A small sound classifier, trained from scratch.
Model: 1.74M parameters, log mel input, activation relu6, depths [14].
Training: 10900 steps, held-out accuracy 100%.
Data: 26041 training examples, 26.8 epochs.
Rows from block 6 of a small sound classifier, named by matrix and row number. Each number is 128 + 32 x the weight over its row's rms, rounded and kept within 0 to 255. All counts start at 0. Numbers have three digits each. After the name is the row's rms in percent of the matrix's.
After each channel's rows are labels from the 100 clips, of 14976, where the channel reaches its highest value: "loudest band" is the band of the loudest frequency at the time of the peak. Only what is clearly more common there than usual is listed. The data: drum patterns on synthesised drum kits.
# c30: last pointwise conv (model.blocks.6.c3.0.weight, 192x192x1), inputs 0-95

c30.68 075:138098185175149107095159185141153132184093141168125062134119140092127078102165106128173110139141134121181103113139179115155135124157119156102109144126104099169102154102174193150101153176137126166126126127096110018162090117158142104114090142158150138187136090113143104129106103171152190094
loudest band: 4000 to 8000 Hz

c30.125 093:143110130128126153142105056128119106133180095075158121134132115088068182099127112127137139177105153150137123095130184110121150101156121173111153099152115131115091115124163132141096102124139157141115135189042150116150178146115092115155137172158183142107077121145124162053098113140144122102
loudest band: 1000 to 2000 Hz

c30.90 115:134156124126082139089110100182078101140088117149132085127151106128130122122138104131131162172136129079116115097137163117103126101117119125066118132093147113119078121115077127150081102129090126150105137168126115126090168134118134146129099121150217208129161137158135112139084070122137127116
loudest band: 1000 to 2000 Hz

c30.11 094:107150128119109126111116072136179148075147102117099105158092091147175162150111149129089164165130118114122145144143134145100087137132118116183133156140110121142137112181103122177111140109117165114188123163127124121145113116103195136083081172072082110130111106122167088162115177143067107088
loudest band: 4000 to 8000 Hz

c30.40 108:152070132128133161106147138130052139121119120119011083117111083128122140142135132129100160098100128127140115174142138111083155141142116183084110111098106156142132103136152131089094101124214128180141134117110150134119097058083143059096098176114124157106155114158128139198146149115124104100
loudest band: 4000 to 8000 Hz

c30.82 099:141128129108126154085112057167205109135122127123115135159122100113144120120129114129134107109122176170112110114168203131125134122150111150101094110169150152171089136129130119114126084112087145147111111126116097216133136164110169148161137104095191123156115074146119127107112146116104159110
loudest band: 1000 to 2000 Hz

c30.43 098:097117166065112116141202098145144134115123072095079135106145093125119092112127129130145188133149144110126121112132126140164127174127138131111117099184117155159143104100139090104081173137102155154090159179078159123179145119121120102037179126180123219112187176112157162106105134125139096107
loudest band: 1000 to 2000 Hz

c30.169 111:121147142172097142156147132106206087137140174182216117133135096116106107137150078130093094094129098117127093145077079103131103090103100113138128102152145143212191069173167146185078141182176141130098120100166114122161166144143125167124123161091082134150144068175172105113097083086118124116
loudest band: 4000 to 8000 Hz

c30.173 092:155060175113130100085126170113083133109138127142064152193164112081092151090147115131083129155163161125190117137110094087112114081147121120149122176153140147137140151111114103173166104157091104141185125115159135081152124156126172106114177143166153142116095098080067103091096131174122153111
loudest band: 4000 to 8000 Hz

c30.162 122:114119100133139110094106142119121091131129092166097178101110131117140114067117125127152130138043123145175212124117173089087062129104103142141135178195101119184125077148128124105126106141077186148113142142154189113081112107161159108193116210171087155118129220135176158058144104154079152205
loudest band: 4000 to 8000 Hz

c30.26 103:109151189143118112085133149101096116181115122101092137117115123141102116154090100130116181172108123136167124123200112183123143114090119122134118132087117146192077163116084114126233144099128112121098127157111171110150176128117144143079110159105143149143077165148146108076127161184167140241
loudest band: 4000 to 8000 Hz

c30.17 105:159192140108147129116078107090118162098151171177115110114133163087132128173162114132105137126145104049129125140153141143141104161126146123069118108141169165154086160107129127127097156125107137216149119115159121128155148100133086101097134172180119148074190112147159126082074173115109110172
loudest band: 1000 to 2000 Hz

c30.149 093:106175164148128155141161158109157127106146060126076156151118086142141112145150141123134108101160164109144129178153185093119106164135099122088136134128164127255092153202146096078140144142118113156154180115110187122113092131133166108097157159120150101154101183121164101163108113171145128137
loudest band: 4000 to 8000 Hz

c30.19 121:125103138105113165120137167150163115124087112105086127163123120105145134114148114124115123107168155099165182158081133129128130123100156156095132108112119169198124142084109098118119082215062156131119169109149141113182032139121124120155120124112092113179151106134087153141154173091070160119
loudest band: 4000 to 8000 Hz

c30.150 148:121136147162122152122140149103070156133156121118097131115119123112116083094161136129115149155115148132216127157182134139123123137105103146087126072138125118216079125141123098143144168155184127186137077138094176125124104120123185134083095185127124100096104158162117118102113122111147116071
loudest band: 4000 to 8000 Hz